From a checkpoint of a small masked spectrogram model: encoder num experts 32, decoder width 128.
Rows from block 5 of the encoder of a small masked spectrogram model, named by matrix and row number. Rows with one number within an expert belong to one neuron, the router's apart. Each number is 128 + 32 x the weight over its row's rms, rounded and kept within 0 to 255. All counts start at 0.
Before each expert's rows are labels from the 100 clips, of 14848, where the router gives the expert most weight on average: "top examples" is what is common among them; "lies over" is the class under the peak. Only what is clearly more common there than usual is listed. The data: two synthetic voices taking turns or overlapping, over music, noise or silence.
# router: slot weights (encoder.blocks.5.mlp.router.weight, 64x192), inputs 0-95
# gate: expert gate (encoder.blocks.5.mlp.gate, 32x96x192), inputs 0-95
# up: expert up (encoder.blocks.5.mlp.up, 32x96x192), inputs 0-95
# down: expert down (encoder.blocks.5.mlp.down, 32x192x96, transposed), outputs 0-95

# expert 5
top examples: reverberation; deep voice; first voice: deep voice
lies over: deep voice
router.10 [150 108 135 128 153 137 103 117 123 134 118 145 116 139  97 124  93 110 135 158  88 107 153  63 141 108 116 126 129 117  94 153 171 143 133 123 131 109 117 148 110 136 111 163 121 122 101 119 165 130 134 163 108 141 152 153 117 117 111 142 136 145  77 138 140 126 126 146 129 136 143 147  85  94 115 106 134 117 139 174 115 122  97 108 132 137 114 137 115  99 105 158 158 132 122 133]
router.11 [ 96  84  89  89 117 110 133 161  82  97 124  99 121 160  90 124  69 112  88 126 138  86 120 150  87 117 167  88 124 124  85 166 156 117 124 104 175 114 140 154 146 135 143  95 114 114  55 125 127 119 113 176  92  84  95 171  89 146 127 147 146 146 161 156 131 163 130 162 137 130  46 201  77  95 105 134 145 134 139 100  59  33  77 103 153 101 111 121 135 108 149 145 143 150  84 160]
gate.0 [113 127 114 131 164 103 148 111 130 140 100 143 139 113 191 107 139 137  96 101 148 121 137  69 154 121 103 118 138 185 171 104  72 113 158 162 106 129 147  80 153 162 132 179 179 148 103 134  71 149 137 118 116 108 129 170 136  75 134  81 155 114  96 104 124 127 159 117 128 116  98 101 163 156 119  84  87 108 122  98 191 136 190 140  86 171 118 130 194  88 174 119 185  98 131 106]
up.0 [146 130 143  85 172 157 145 111 141 120  96 181 156 114 150 123 140 151  66 116  91 141 156 143  87 156  98 153  96 192 164 144 149 120 149  98  82 161 117 114 154 137 144 136 223 128 118 131 102 179 167 153  79 151 131 107 147 115 118  52 134 113 108 124 182  68 163 165 157 156 111 125 141 128 147 108  90 120 127 115 188 145 173 163  65 145 126 155 132  76 126 110 171 101 153 152]
down.0 [148 150 171  99 144  83  78  97 122 144 137 134 147 118  97 140 101 125 129 119  86 109 130 127 119 148 127 130 113 181 169 113 161 204 115 111 162 106 139  93 134  49 155 129 166  54 130 113 162 132 181 139  72 163 161 133 141  97  89  68 113 105 138  76 146 140 135 111 144 100 139 107 125 142 147 110 158 125  97 128  79  94 149 130 115 153 185 167 106 152 126 137 191  98 144 149]
gate.1 [142 110 123  83 140 143 120 174 141 164 154 140 169 118 163 105 104 143 127  83  96 116  86 138 117  94  91 142  52 108 116 116  75  95 158 130 110 115  90 121 140 121 119 133 163 155 112 180 157  94 106 130 129  79  57 101 161  96 119 149  62  88  98 130  99  98 156 121 156 124 145 113 134 175 133 116 153 132 163 131 214 119  84  99 113 101 154 108 159 191  85 129 140 178  85 121]
up.1 [145 135 171 123 159  83 115  82  84 111  49 121 115  83 117 213  93 130 137 166 114 166 136  90 160 142 107 139 122  47 133 171 197 182 105 149 112 157 169  91 116 147 187 126  73 122 164 132 126 156 137 121 148 129 179 117 128  98 120 141 139 119 160 136 133 164 124  97 163 109  88 121 122 104  89 119 146 191 130  73  62  80 171 131 141 146 100 124  75  58 170 109  66  85 142 149]
down.1 [116 106  92 169 113 119 143 176 118 169 135 102 167 168 114 123 140  95 189 195 166 211 131 135  93 125 139 146 113 111  91 141 134 140 145 161 113 135 147 107 111 164 105 113 166 171 112  99 123  80 129 104  95  82  95 125 159  65 147 173 122 143 108 120 149 153  97 128  87  35 151 129 111  90 142 137 157 100  71 172  65 109 123 109 176 142  82  89 116  84  91 112 126  99 129 150]
gate.2 [111 100  36  93 127 128 119 134  75 160 141 127 102 106 201 134 138  81 120 137 122 123 132 106 120 128 117 131 105 174 169  63 145 114 191 177 106 113 205  86 101 124 132 164 147 173 133 199  90 101 128  93 153 105 153  87 125 122 139  62 119 142  87 102 114 125 108 100 148 115 101 103 140 161 152 116 113  94 149  70 115 195  97 185  67 209 126 124 143 163 139 135 161  97 137  95]
up.2 [141 125 149 118 144 129 129 118 140 106 124 120  96 120 126 151  98 132 137 205  85 173 183 118 100 121 143 130 136  92 156 102 178  98 111 120 134 129 123 120  92 114 118 144 154 139 190 153 126 135  82  81 148 174 114  92 175 175 143 114 120 162 108 147 146 171 115 124  99 145 140  99 103 123 104 142 131 116 170 161 162 110 138 108  99 118 161 183  63 125 106 153  80  78 154 126]
down.2 [100 131 135 135 125 181 123  80 161 154 132 131 116 167 126 223 148 127 159 147  42 158 145 149  94 120 113 130 103 157 112 134 127 144  85 137  99 140 158 113 125 138 100 130 196 114 104 134 108 120 118 118 102 141 171 114 137 114 167 173 129  88 107 117 133 111 123 125 142 106  90 134 173  95 143 125 104  89 142 176  67 162 104  81 104 161 135  79  78  99 128 129 120 190 166 138]
gate.3 [137 118 146 119 113 125 161 105  98 159 151  99 120 113 119 128 140  64 122 125 170 114 104 154 119 108 113 106 145 158 158  92 136 159 127 167 144 132  92 174 139 107  64 132 123 196 108 148 112  82 105  99 166 165 125 153 123 132 208 169 154 105 111 119  95 118 141  93  43 153 132 137 113 158 188 139  56 155  97  73 131 126 158 102  64 132 108 109 161 119 105 127 114  79 135 125]
up.3 [ 94 142 166 119  42 105 150 134 133 177 163 134  94 123 130 165 112  84 130 131 131 147 119 143  95 119  92 111  43 128 119 112 132 154  84 119 132 149 162 117 159 104 112  90 103 118 171 115  77 131 147 148 165 164 139 131  36 115 218 172 133 131 183 198 146 146  85  85  79 161 107 130 122 126 134 152  76 108 146 113 108 150 188 155  98 123 158 121 154 118 158 153 117  94 129 146]
down.3 [124 106  94 141 144 140 125 159 111 143 164  98 166  82 161 108 191 101 151 104 136  84  85 114 164 160 137 157  90 103 178 120  58 147 153 123  65 104  68 200 139 136  75 155 140 155 116 158 124 158 151  91 168 155 169 174 180 163 147 127 134  59 133 146  76  90  76 157 123 149  38  88  83  89 115 162 122 111 152  95 135 163 108  83  42 136 111  63 112  55 119 146 121 124  99 120]
gate.4 [118 123  91 122 133  86 101 137 146 125 169 117 110 142 104 145 136 167 147 154  95 117 128 173 146 111 105 151 106  71 195 169 134 142 109 123  95 170 170  88  12 152 111  87 122 168 143 162 114 122  65  99  60 151 119  66 112 178 134 146  54 174 152 102  94 136 160 119 139 138  89 124 124 204 128 127 131 114 155 163 145  99 113 124 135 153 112 195 128 146 162 151  77 124 127 107]
up.4 [ 72  97 158 169 145 104 158 144 145  96 116 128 108 200 107 207 155  97  98  94 121 106 154 160 137  87 118 129 106 168 157 112 153 199 126 162 120 170  99  96 124 119 131 148 109 160 141 145  87 144 134 106 127 139 118 194 109 105 119 119   0 177 198  97 181 141 157 113 106 106 120 139 121 139 159 156 111 132 124  66 175 164  86  77 109 148 128 195 149 149 178 119 110 110 148 145]
down.4 [156 161 139  91 114 129  78 141 107  65 117 149 123 132 114 143 148  98 109 106 187 109 130 131 124  92 159  75 124  54 164 117  73 131 120 100 181  77 116 115 133 183  95  59  95 202  95  95 113 205 187 132 174 123 133 171 133 155 117  79 117 111 128 127 118 104 124 126  54  79 169 163  75 128 103 165 141 101 132  54 178 121 106 178 140  93 143 175 140 102 149  82 140 127 133  93]

# expert 19
top examples: background: everyday noise; helicopter; second voice: none
lies over: no speech
router.38 [102 122 143 130  75 149 105 161  64 110  83 113 160  98 101 117 129 147 200 124 151 185 181 181 113 150 126 107 132 153 146 117  93  80 127 140 178 142  77 177 116 104  95 100 164 148 191  72 142 134 110 136 154 165 164 130 143 108 124 161 179 160 124 109 141 121 174 142 133 104 163 139 180 166 105  93 178  88 131 159  87 165 170 190 129 143 121 112 105 106 112 165 158 164 188  67]
router.39 [195 151 157 144 138 142 120 148 155 132 129 178 151  93 129 146 190  75 127 139 199 158 141 140 139  96 159 165 149 116 105 108 155 136  69  88 138  91  96 130  98 174 100 134 157 148 159 117  42 100  72 141 195 155  64 182  94 137 133 115 122 105 160 155  84  94 148  91 102  92 112 129  85  82  80  67 163 125 127 146 160  91 116 141 137  78  93 164 101  76  99 136 152  95 105  88]
gate.0 [154 117 166 133 163 134 102 157 175 168 144 140 147 141 152 140  93 130  56 117 158 120 143 115 114 101 147 143 130 128 132 132 165 117 169  70 179 101 127  61 141 143 151 123 123 119 125 112 149 190 169 129 157 167 169  94 140 146  99 153 138 131 127 139 144 161 135 101 156 121 127 121 133  84 169  72  93  81 103 134 137  88 103 130 124 135 122 194 186 213  97 141 100 148 164 104]
up.0 [ 73 158 110 166  99 107 125  77 152  68 150 130 104  92  85  75 117 169 115 107 100 111 106 143 115 149  86  96 126 137 134 164  98 150  88 154 101 129 173  85 107 125 202 155 168 181 119  67 140  93  94  65 134 100 141 125  78 155  54 107 169 146 152 116 122 119  90 132 108 166 149 148  95 123  88 127 120 166 196 119  86 138 116  64 138 142 162 133 143 120 142 126  70 174  81 141]
down.0 [206  99  84 127 121 110 173 144 136 119  95 143 121 160 141 112 106 170 151 157 132 108 101 120 103 127 197  80 134  82 156 132  82 162 137 108 198 110 124 115 167 105 127 158  87 101  99  88 156  98 215 113 114 140 143 138 150 124 117 135 190 170 153 116 119 118 123 125 136 130 122 125  70  73 169  79 169  68 139 143 126 161 125 168 138 147  97 155 132 160 117 115 102 135 130 168]
gate.1 [125 179 113  65 140 165 100 155 112 132 165 132  91 129 135 155 128 103 107 101 179 115 159 168 122 159 159 144 141 152 109 115 159  84 109 110 137 171 134 101  95 143  80 151  96 122 124 160 116 183 155 166 125 124 163 141 184  86 162 139 117 125 113 176 105 188 104 120 185  67  93 145 140 100 141 135 129 115 155 128 127 134 114 100  90 121 148 159 144  94 119 127 163 183 187 168]
up.1 [150 203 124  48  95 177 148 172  89 152 131  87  80 147 172 129 141  73 163  84 155 115 128 172  82 134 149 135 162 170 153 153 123 100 119 107 133 106 118 156 126 112  96 116 119 138 113 160 150 116 110 145 131  89 120 127  89 109 133  98  96 138 130 125 139 105  70 122 176 131 131  67 127 144 110 121 138 133 153 109 127 184 108 132  87 152 174 121 102  89 128 185 126  75 167 161]
down.1 [ 63 169 145  81 181 144 119  83 139 161 129 115 168 111 138 128 142  51 139  97 124 133 148 108 102  87 172 121 132  87 123 103  76 114 184 124 118 118 153 155  70  70 130 174 158 189  87  99 135 154 185 136  85 135 176 179 169  88  78  73 117 174  75 107 125 109  87 122  51 130 112 177  96 150 107 209  91 103  77 183 191 130  87  93  98 131 176 127 168 121 121  47 108 134 125 110]
gate.2 [120 113 174 118  73 137 119 143 176 141 206 133 138 141 102 112  93 127 180 128 171  85  53 141 172 142 113 125 101 127 148 136 138  89 171 150 113 107 135 199 146 156 170 149 135 150 114 131 141 161 133 118 151  87 111 158 135 117  77 174  75 146 112  68 132 187 121 158 153 109 151 133 102 145 140 109 160 142 145 165 140 128  81 122 152 136  84 131 107 175 131 142 144 132 113 176]
up.2 [160  85 159 141 134 117  97 204 157 192 151 143 156 107 155  71  86 120  92 138 116  87 125 150 124 176 133 147  70 184 126  62 194 149 145 104 154 157 120 146 158 165 175 129 131 156 158 145 132 128 140 133 118 164  81 116 182 125 130 132 139 129 108  93 119 149 127 137 123 144 166  95 117 100 140 105 144 192 151 126 148 173 144 140 107 165 133 178  56 161 204 155 102 102 104 137]
down.2 [ 91 147 115 148 149 110  81 178 139  87 155  75  97 103 180  95 169 151  97 126  89  31 168 171 145 123 122 152 131 143 128 147 107 101 155 140  80  96 133 171  86 181 132 130 120  95 144 106  99 153  91 101 184 163 138 114 129 146  95 137 106  88 111 100 118 179 101 137 103 115 142  98 128 165 152 141  94 120 218 184 162 105 109  92 129 127 133 176  72  72 107 139 164 125 139  90]
gate.3 [125 174  83  43  84 179 125  52 143  98 111 121 137 151 152  80 152 130 141 181 110  77 145 152  89  90 149 108 110 115 105 109 108 112 119  73 108 156  65 168 151 187 109 107 107  78 132 157 114 171 173 128 131 140 171 117 136  82 141 188 116 187 132 146 122 166  73 129 190 102 116 154 168 164 163  93  89  81 116 149 152  61 152 203 154 104  97 142 196 123  99  72 144 174 175 148]
up.3 [147 191 121 131 127 116  94 164 122  89 120 166 139 112 142 128 161 189 104 177 147 102 143  86 152  99 126 124 112 193 157 114 135 115 129 135 130 128 137  86 161 170 103 168 138 134 125 139 107 120 157  88  86 122 141 137 158  86 122 150 182 163 126 218 134 126 172 125 164 154 163 103 157 144 120 139 127 145 107 197 134 121 144 121 100  86 177 148 171 153  77 102 190 129 189 110]
down.3 [102 169 135 137 180 125  98 139  99 146 152 114 159  68  98 179 116 115  85 110 115 112 142 108 134 154 129 189 122 119 172 130  70 118 125  96 147 192 153 104  88  76 140 152 154 175 123 149 179 110 124 134 114 145 123  99  86 118 144 106  45 105 157 106 131 108  93 107 114 159  87 179 144 107 150 116 205 131 139  99 152 176 122  93 160 104 141  86  86 132 124 143  52 124 116 131]
gate.4 [130 111 126 140 141  75 149 164 121 111 163 155 102 182 124  80 110 127 141  92 105  99  86 118 121  72 162 124 140 111  74 200 151 106 140  70 103 117 123  77 145 130 123  95 150 181 119 166 129 112  84 158 197 126 159  81 112 155 118 173 113 129 188 103 149 120 128  32  80 135 106 134 129 111 160 141 163 142 117  96 125 140 159 157 167 148 127 185 103 164 124 132  48 102  78 101]
up.4 [135 153 118 130 129 128 143  65 112 162 148 104 120  80 168 174 139  96  93 117 169 177 123 121 152 147 131 183 178  74 107 150 152 157  86 111 112 132 166 171 114 157 148 175 143  67 121 137 103 123 162 126  91  78  96 195 124  91 118 130 136 136 116  78 125 138 172 133 176  99 136 121 118 166 111  91  95 133 107 110 156 113  66 110 128  78 115 130 190 156 103 153 151 103 126 132]
down.4 [ 84 129 118 145 176 135 161 109 140 186 178  89  67 115 100 173 153 141  98 180 106 130 141 152  89 131 124 119 105 146  73 129 121 193 153 127  54  79 110 131 175 160 140  92 111 136 135 112  98 119  94 117 141 162 163 160 166 145 139 186 188 105 142 175 179 155 141 132 158  90 127  88 138 138 132 144  78 123 156  79 110 150 165 195 198  98 171  81 109 142  74  51 117 132 114 106]

# expert 21
top examples: overlap
lies over: two voices
router.42 [109 172  87 131  94  59  93 127  86  93 102 145 127 128 146 141 105 105 146  90  86 108 155 161 138 150 196 151 137 105 137  87 136 114  92 142 126 147  97  90 134 170 121 110 106 117 115 171 150 141 145 191 178 137 108 176 126 133 166 117 156 110 154 103 126 152  87 116 110 124 124 146 208 190 189 120 152 112 122 102 161 144 140 105 100 101 115 106 142 119 143 103 136 113 113 111]
router.43 [140 161  68 135 122  94  97 108 135  68 107 131  90 152 125 162  94  87 160  75  80  93 173 114 139 124 126 143 103  88 110 120 183 123  86 126 134 124 102 124 154 165 103 124 135 124  90 142 142 142 142 199 182 168 156 174 129 100 181 107 137 115 163 114  62 158  79  82 131 141 146 165  74 147 136 121 166 107 107 119  96 135 144  92 109  95 129  86 119 102 138 145 136 137 111 101]
gate.0 [ 65 134 150 138 187 110 168 182 143 154 192  81 153 222 112  62 111 149 138 126 151  93 115 125 129 163 117 124 154 141 176 168 138  83 100 113  94  88 178 177  74 150 110 120 151  80 118 129 164 117 112 101 118 184 152 129 146 135 139  91 151 234  99 161 123 124 133 131 128 141  80 145 171 148 159 135 134 116 126 143 138 184  97  69 125 159 173 131 185 180  88 104 108 173 135  72]
up.0 [143 122 111  79  57 139 109 103 108 148  78  85 124  68 169 131 155 110  75 142 195 105 132 167 121 131 145 123 145 141 104 134 102 178 121 125 201  85 149  93 171 116  68 180  74 187 130 111 168 129 121 145 126  97  85 140 124 152 122 180 141  98  84  71 158 133 115 122 101 128 123 154 142  88 156 134  76 147 187 131 114 147 148 151 133 174 133 124 102 148 172 157 117 123  82 209]
down.0 [125 163 138 119 157  92 167 181 106 148  93 138 129 161 110 125 144 146 149 146 173  75 120 125 138 109 122 118 112 146  99  91 153 156 135 106 116  84 114  80  76 118  92 129 191 185 129 155 151  82 159 138 171 188 136 121 179 124 147 159  75 135 109 180 126 111 134 107 142 109 174  94 107 128 123 164 167 132 123 169 125 134 165 106  97  68 146  71 120  91 106  74 108  93  98 125]
gate.1 [111  95 101  69 150 172  84 140 125  87 189 171 124 147  63 108  70 160 177 143 152 149 136  88 123 115 130 155 139 102 226 179 137  98 176 164 109 143 112  35 130 132  77 123  97 134 129 155 107  54 132 125 166 135 122 129 148 116  87 143  61 169 168 126  98 105  85 104 163 198 164 141 106 151 147 159 130  78 111 129 102 153  87 168  50 155 106 114 135 123 110 145  99  59 140 175]
up.1 [134 123 123 161 144 114 114 146 157 146 110 145 113  79 116 173 149 136 131 127  73 139 149 138  75 151 115 136 138 128 125 185  98 144  59 101 144 121 124 144 108 168 134 115 122 116  95 141 146 142 112 129 118 104 120 166 135 105 160 164 214 133 190 113 148 175 142 182 125 144 105 139 160 168  82  82 167 131 122  42 137 126  86 112 128  82 223  64 174  90 138 121 106 157 120 131]
down.1 [142 132 135 175  97 122 108 142  61 141 144 137 176  77 146 106 171 189 150 155  71 139 105 132 181 129 102 129  47 148 139 146  43 152 126 157 144 100 124 160 120 168  90  79 121  65 157  68 128 141 110  80  67 122 110 134  93  94 119 178 138  82  80  80 175 187 118 120 125 164  84   9 135  99 141  86 126 138 151 155  92 188 100 107 162 168  82 120  95 125 125 155 132 104  94 169]
gate.2 [115 117 194  74 102 134 157  96  96 154 155  92 113 163 120 159  96 204 141 162 128 175 105 139 110 140  68 149 173  71 146 113  75 161 167 122 165  82 161 131 103  70 113 116 159 149 109 108 136 120  79 104  76 129 150  15 126 118 108 138 128 158  86 190 161 117 199 197 148 190  61  94 143 147 111 125 123 106 137 148 118 133 131 181 185 164 138 156 145 101 115 136 169 155 141 121]
up.2 [141 106 127  60 138 135  83 141 103 147 156 108 162  93 145 109 152 112 107 148 147  96  95  76 112 140 116 184 208 108 153 175 159 137 120 147  67 137 150 113 118 177 158 162  79 195 118 128 130  89 173  86 122  89  99 113  89 138 123 147 160 140 104  97  46 129  99 127  34  94  81 125 175  87 127  93 116 149 130  69  95  94 112 143  99 165  42 162 155 184 141 124  86 147 114  52]
down.2 [ 92 104 109  93 106 140  85 142  71 139  86 155 154  92 118 163 116 182 100 149  59  89  69 114 163 100  83 142 103 166 136 121 169 166 135  75  63 119  96 142 183  73 112 177 129 117  94 137 146 113 124 120 131 118 113 126 120 127 142 140 125 142 116 104 156 152  42 137 106 153 119  81 139  96 130 123 117 151 155 107 127  79  98 163 103 138 121 108 162 122 124 103 137  61 156 118]
gate.3 [161 132 171 165 130 100 112 118 134 138  95  80 165 153 118  83 115 163 120 124 114 133 139 173  98 104 137 131 142 124 161  90 142 135 216 155  89 130  74 144 167 131  54 113 117  99 142 157  79 100  85 153 181 143 115 136  96 106 113  98 121  92 147  87 144 135 153 112 113 149  76 204 111 116  96 151 146  84 143 131 149  77 161 181 153 157 118 181 123 132 139 124 156 121 166 126]
up.3 [123 157  97 111 134  86 180 113 113  85 123 149 108  79 145 124 141 130 138  88  79 113 135  69 124  80 155 184 170 106 121 141 150 106  80 137 107 163 167 149  74  97 132 131 208 170 126  98 120 124 140 104 100 171 129 102 143 122 118 139 153 131  42 170 120 103 120 112  98 107 152 119 112 124 152 135 130  90 111 111 119 144 117 173 130 122 161 102 129  76 108 100 140  97 132  81]
down.3 [118 122 130 121 151 125 180 128 165 127 110 155 129 137 177 193 101  78 158 129 112 151 160 116  61 105 127 120 117  84  97  59 102 109  78  91  83 127 110  48 110 136 194 111 132 160  95  93 126  91  85 128 121 129 146 122 179 109 124 107  53 127 153 167 135 189  86 125 101 159  83  64 122 103 125 135 141 115 121 114 148 161 103 135 162  97 155 135 200 103  90 168 193 120 123 148]
gate.4 [164 154 165 114  93 100  95 119 117 173 149 148 156 152 145 189 179 183 126 149 209 150 114 147 134 138  85 112 187 150 148 126  78 141 140 140 143  47 153  82 136 153 123 200 148 165 122 166 164 110 164 150 166 166 184 114  81 124 164 101 121 153 151 134 142 107 145 171 110  86 113  66 165 104  86 151 191 178 147 159 121 126  98 104 132 173 127  70 118  94 143 149  83 232  96 128]
up.4 [126 105 186  79 166 124  84  91  83 171 111 106 137  94 157  29 105 165 112 120 130 178 122 130 100 149 118 153 168  99 159  85 102 180 147 130 131 155 169 178 166 132  88 137  75 166 162 170 115 141  99 151 146 141  69 117 110 100 154  84 177 124 118 122  85 145 125 111 102  70  82 236 140  77 114 159 129 124 155 163 136 118 139 137 117 184 164 101 153 123 194 154 132 153  67 203]
down.4 [172 122 127 111 111 112  59 178 119  70 141 123 164 163 147  78 123 101 156  91  87 121 101 128 178 152 129 151 122 163  68 165 157 111 179 180 115 101 116 108 133 191 133 145  85 122 115 114 136 194 123 134 116 130 153 169 146 155 103 117 134 131 151 145 117 148 129 134  82 124 103 172 107 133 158 128 115  95 117 112 145 145  88 126 110  33 102 184  97 184 124 123  90 173 141 138]

# expert 12
top examples: background: everyday noise; second voice: none; rain
lies over: no speech
router.24 [226 144 198 163 193 215 172 134  88 115 157 174 144 164 121 171 114 111 129 170 142 158 167 134  90 149 126 160 158 125 108 103 134 109  81 126 107 103 119 108  92 136  69 131 142 116 182 103  76 113 105 141  75  99 126 113 155 154 152 169 112 119 113 159 100 107 155 148 111 133 138 146 171  90 111  62 174 138 118 155 127 150 127 161 157 134 117 190 116 182 121  56 170 130 142  74]
router.25 [176 140 183 151 129 168 158 131  88 187 161 155 150 191 145 139 120  93 133 144 152 145 107 115 101 165 130 144 141  81 103 141 118 143  96 122 122 158 125 130 111 195 117 157  93 129 143  91  66  86 122 158 100  96  90 164  96 139 112 175 101  60 127 137  89 154 125 110 157 118 139 128 129 167 161  75 182 168 104 101 175 122  92 127 164 152 137 170  91 134 183  90 183 118 111  54]
gate.0 [154 114 135 143  79 133  86 128 146 110 153  68 158 150 107 107 137 186 158 184  80 113 139 179 130  72 107 131 122 171  72 121  84 130 202 131  77 143 160 153 121 119 114 132 145 161 148 111 150  83 130 125 114  96 119 117 145 114 146 123 120 104 100 121  89  52 130  97 141 148 202 135 115 136 147 117 141 171 189 103 120  85 133 133  44 162 123 113 142  79 110 164 100 164  95 138]
up.0 [141  83 101 113 113 112 127  65  58  93  68 161  55 128 150 137  77  77  97 147 120 147 110  93 120 197 154 100 176  79 137 128 120 142  63 136 128  93 116 107 170 176 159 149  88 161 115 179  85 134  97 124 179 146 116 132 137 145 160 135 140 113 115 103 106 131 124 148 103 183  51 149 145 149 125 142  99  72  59  67 104 140 139 146 141 148 112  76  88 109 136 107  99  60 112 119]
down.0 [ 69 139 132 158  94 115 132 118 123 166 127  94 174 138 118 110 146 136  98 108  86  78 125 152 123  94 145 146 159 167  91 150 128  97 131 117 139 180 135 152 121  82 104 146 175 155 157 184 210 139 146 180 123 161 127 125  75 156  73 175 115 100 146 165 133  73 128 145  41 136 122 146 148 150 187 187 178  88 137 159 157 125 113  78  98  70 161 150  39  92 148 140   6 101 149  71]
gate.1 [132  91 129 165 157 105 128 141 149 150 142 152 198 159 120 137 111 103 140 118 108 102  94  86  82 137  94 152 127 155 139 129  98 137 139 130  66 126 122 120 138 138 166  70  28 114 145  47 132  82 176 100  91 109 137 157  79 111 129 141 160 106 126 123 190 123 191 115 179 123 117 173 136 119 141 144 105 106 117 104 128 151  41 205  95 134 129 123 117  87  84 151 122 122  82 133]
up.1 [139 104 131 125 155 120 143 106 204 161 140 127 154 213 116 157 118 106 125  83 159 123 101 102 105 125  97 143  97 166 165  76  83 148 157 128  72 144 112 115 168 116 155  80  96 124 140  98 158  84 145 111 124 113 156 152  66 138 114 137 143 110 138 114 147 108 172 151 180 125 144 136 157  95 161 151 107 105 105  86 102 164  69 193  81 122 145  93 105  82  87 172 141 102  62 169]
down.1 [152  97 124 182 203 144 172 214 145  82 162 119 133 128 131 136 193 105 139 171 118 139 112 125  96 195 128 162 165 118 125 113 136 123  98 224 175 114 159 131  79 172 176 150 155 143 130  88  89 163 127 113 101 109 154 141 135  89 122 127  75 120  92 163 139 107 163 155 125 135  93 132 120  90 186  81  92 125 124 175  88 170 175 115 137 179  97 158 152  94 118  86 176 141 136 124]
gate.2 [107 118 157  97 148 117 121 142 179 141 104 141 164 118 157 102  78 117  71  93 101 154  75 135  98 147  99 106  66 140 121 126  79  65  47 122 103 118 109 123 169 165 142 195 119 131 156 123 105  96  61 108 142  98  96 168  88 124 142 109 106 127 182 182 158 148  96 123  93  56  91 151  94 106 166 128 144 135 141 134 150 146 161  96  91 142 166 122  93 145 181 119 123 106 103 114]
up.2 [115 164 159 185 126 150 106 183  88 111 112 167  93 135 167 152 126 122 118 132  86  92 122 141 103 100 101 149 103 188 135 107  81 204 108  53 121 134 139 160 113 107 142 192 168 202 129 167 156  75 124  99 119  85  71 118 153  91 170 129 106 142 160 124 173 122 126 130  92 131  49 100 135  86 163 158 150 119 195 190 104 150 115 152 122 180 174  88 119 117 140 104 100 127 156 159]
down.2 [152 129 119  69 191 139 154 130 144 172 162 125 152 130 155 162 143 135 120 117 144 174 118 144 154 145 157 150 153  77 128 133 179  33  99 160 193 135 136  80  87 101  89 129 196 107 129 147 144 142 197 131 100 167 139 132 162 190  98  95  90 169 131  93 146  57 118  82 138 177 109 134 160 159 132 111 121 151 103  94 149 138 130  95 133 102 104 158 128 161  42  87 114  49 108  88]
gate.3 [143 176 136 126 141 124 164 127 142 107 152 171 133 184 114 177  89 125 163 194 131 118 177 134 108  95 132 103 164 109 135  97 105 112 154 185  70 126  21  48 101 153  77 156 131  99 149  82 123  91 156  96 155 156 115 109 155 157 153 116 124 170 153 138 137 148 157 136 141 120 140 107  97 123  73 193 162  87 166 111 141 133 106 163  95 117 122 113  95  75 101 144 139  90 143 134]
up.3 [108 171 103 130 122 138  35 142  87 154 112 140 120 153 131  64 189 157 118 135 111 134 127 154 104 150 147 210 114 105  72 122 117 136 110 106 136 136 146 215 130 166 145 119 225 102 154 131  71 163 117 138 102 170 184 148 122 144 184 176 184 123 102 123 163 126  61 115  93 137 149 134 111 120 143 136  94 136 108 158 188 177 157 141  67 108 142 131 123 121 113 136 130  93 133  78]
down.3 [115 169 124  95 170 135 159 118 125 170 124  83 139 163 122 152 118 190 113 117 144  67 172 103 120 122 136  86 174  80 142 120 131 126 116 154 118 106 138  44 115  94  86 170  88 132  71 135 169  77  51  89  99 109  80 118 112 138 183 141  79 132 157  76  72  92 143 141  84 140 124 178 147 152 130 114 163 139  72 123 133 160  47 132 108  97 143 117 155 170 160 114 137 122 104 187]
gate.4 [125 104 114 138 111 112 103 158  88  91 139  88 190 134 114  72 142 128  94 155  49 145 118  87 113 112 113  91  84 161 100 118 126  89 121 141  81 159 111 152 143 151 187 130  83 124 119  91 126  77 141 138  91 118 162  91 144  60 158  95 134 122  83  93 199 109 110 138 181 150 114 120  97 158 135 152  69  93 120  83 135  97 108 152   0 119 150 109 121  28 100 173 101  82 100 132]
up.4 [107 117 125 128  75 100 109  97 165 121  78 148  66 137 147 157  82 115 187 112 141 132 141 172 151 148 133 120 139 112 149 119 122 175 195 172 181  70 234 132 138 147 111  89 109 178  97 140 132 114 102  83 150 106  80 164 146 144 117 126 151 195 155 121  80  88 140 132  89 122 175 179 165 118 146  75 170 156 142  98 124 160 129 102 179 168 122  78 149 118 146  96 181 142 113 161]
down.4 [ 75 182  92 175  28  52 100  81 114 134 122  84 108 129 118 152 113 154 119  58 123  97 139 151 174 112 153 105  89 131  99 150 115 139 147  57 148 127 125 156 161 107 135 168 125 105 141 160 144 110 179 160 146 176 126 158  47 137  76 136  92 172 160 132 102 105 153  83 127  97 117 118 115 146 186 135 215 122 151 121 129 136 103  88 123 131 134 180 119 119 102 109  88 124 138 108]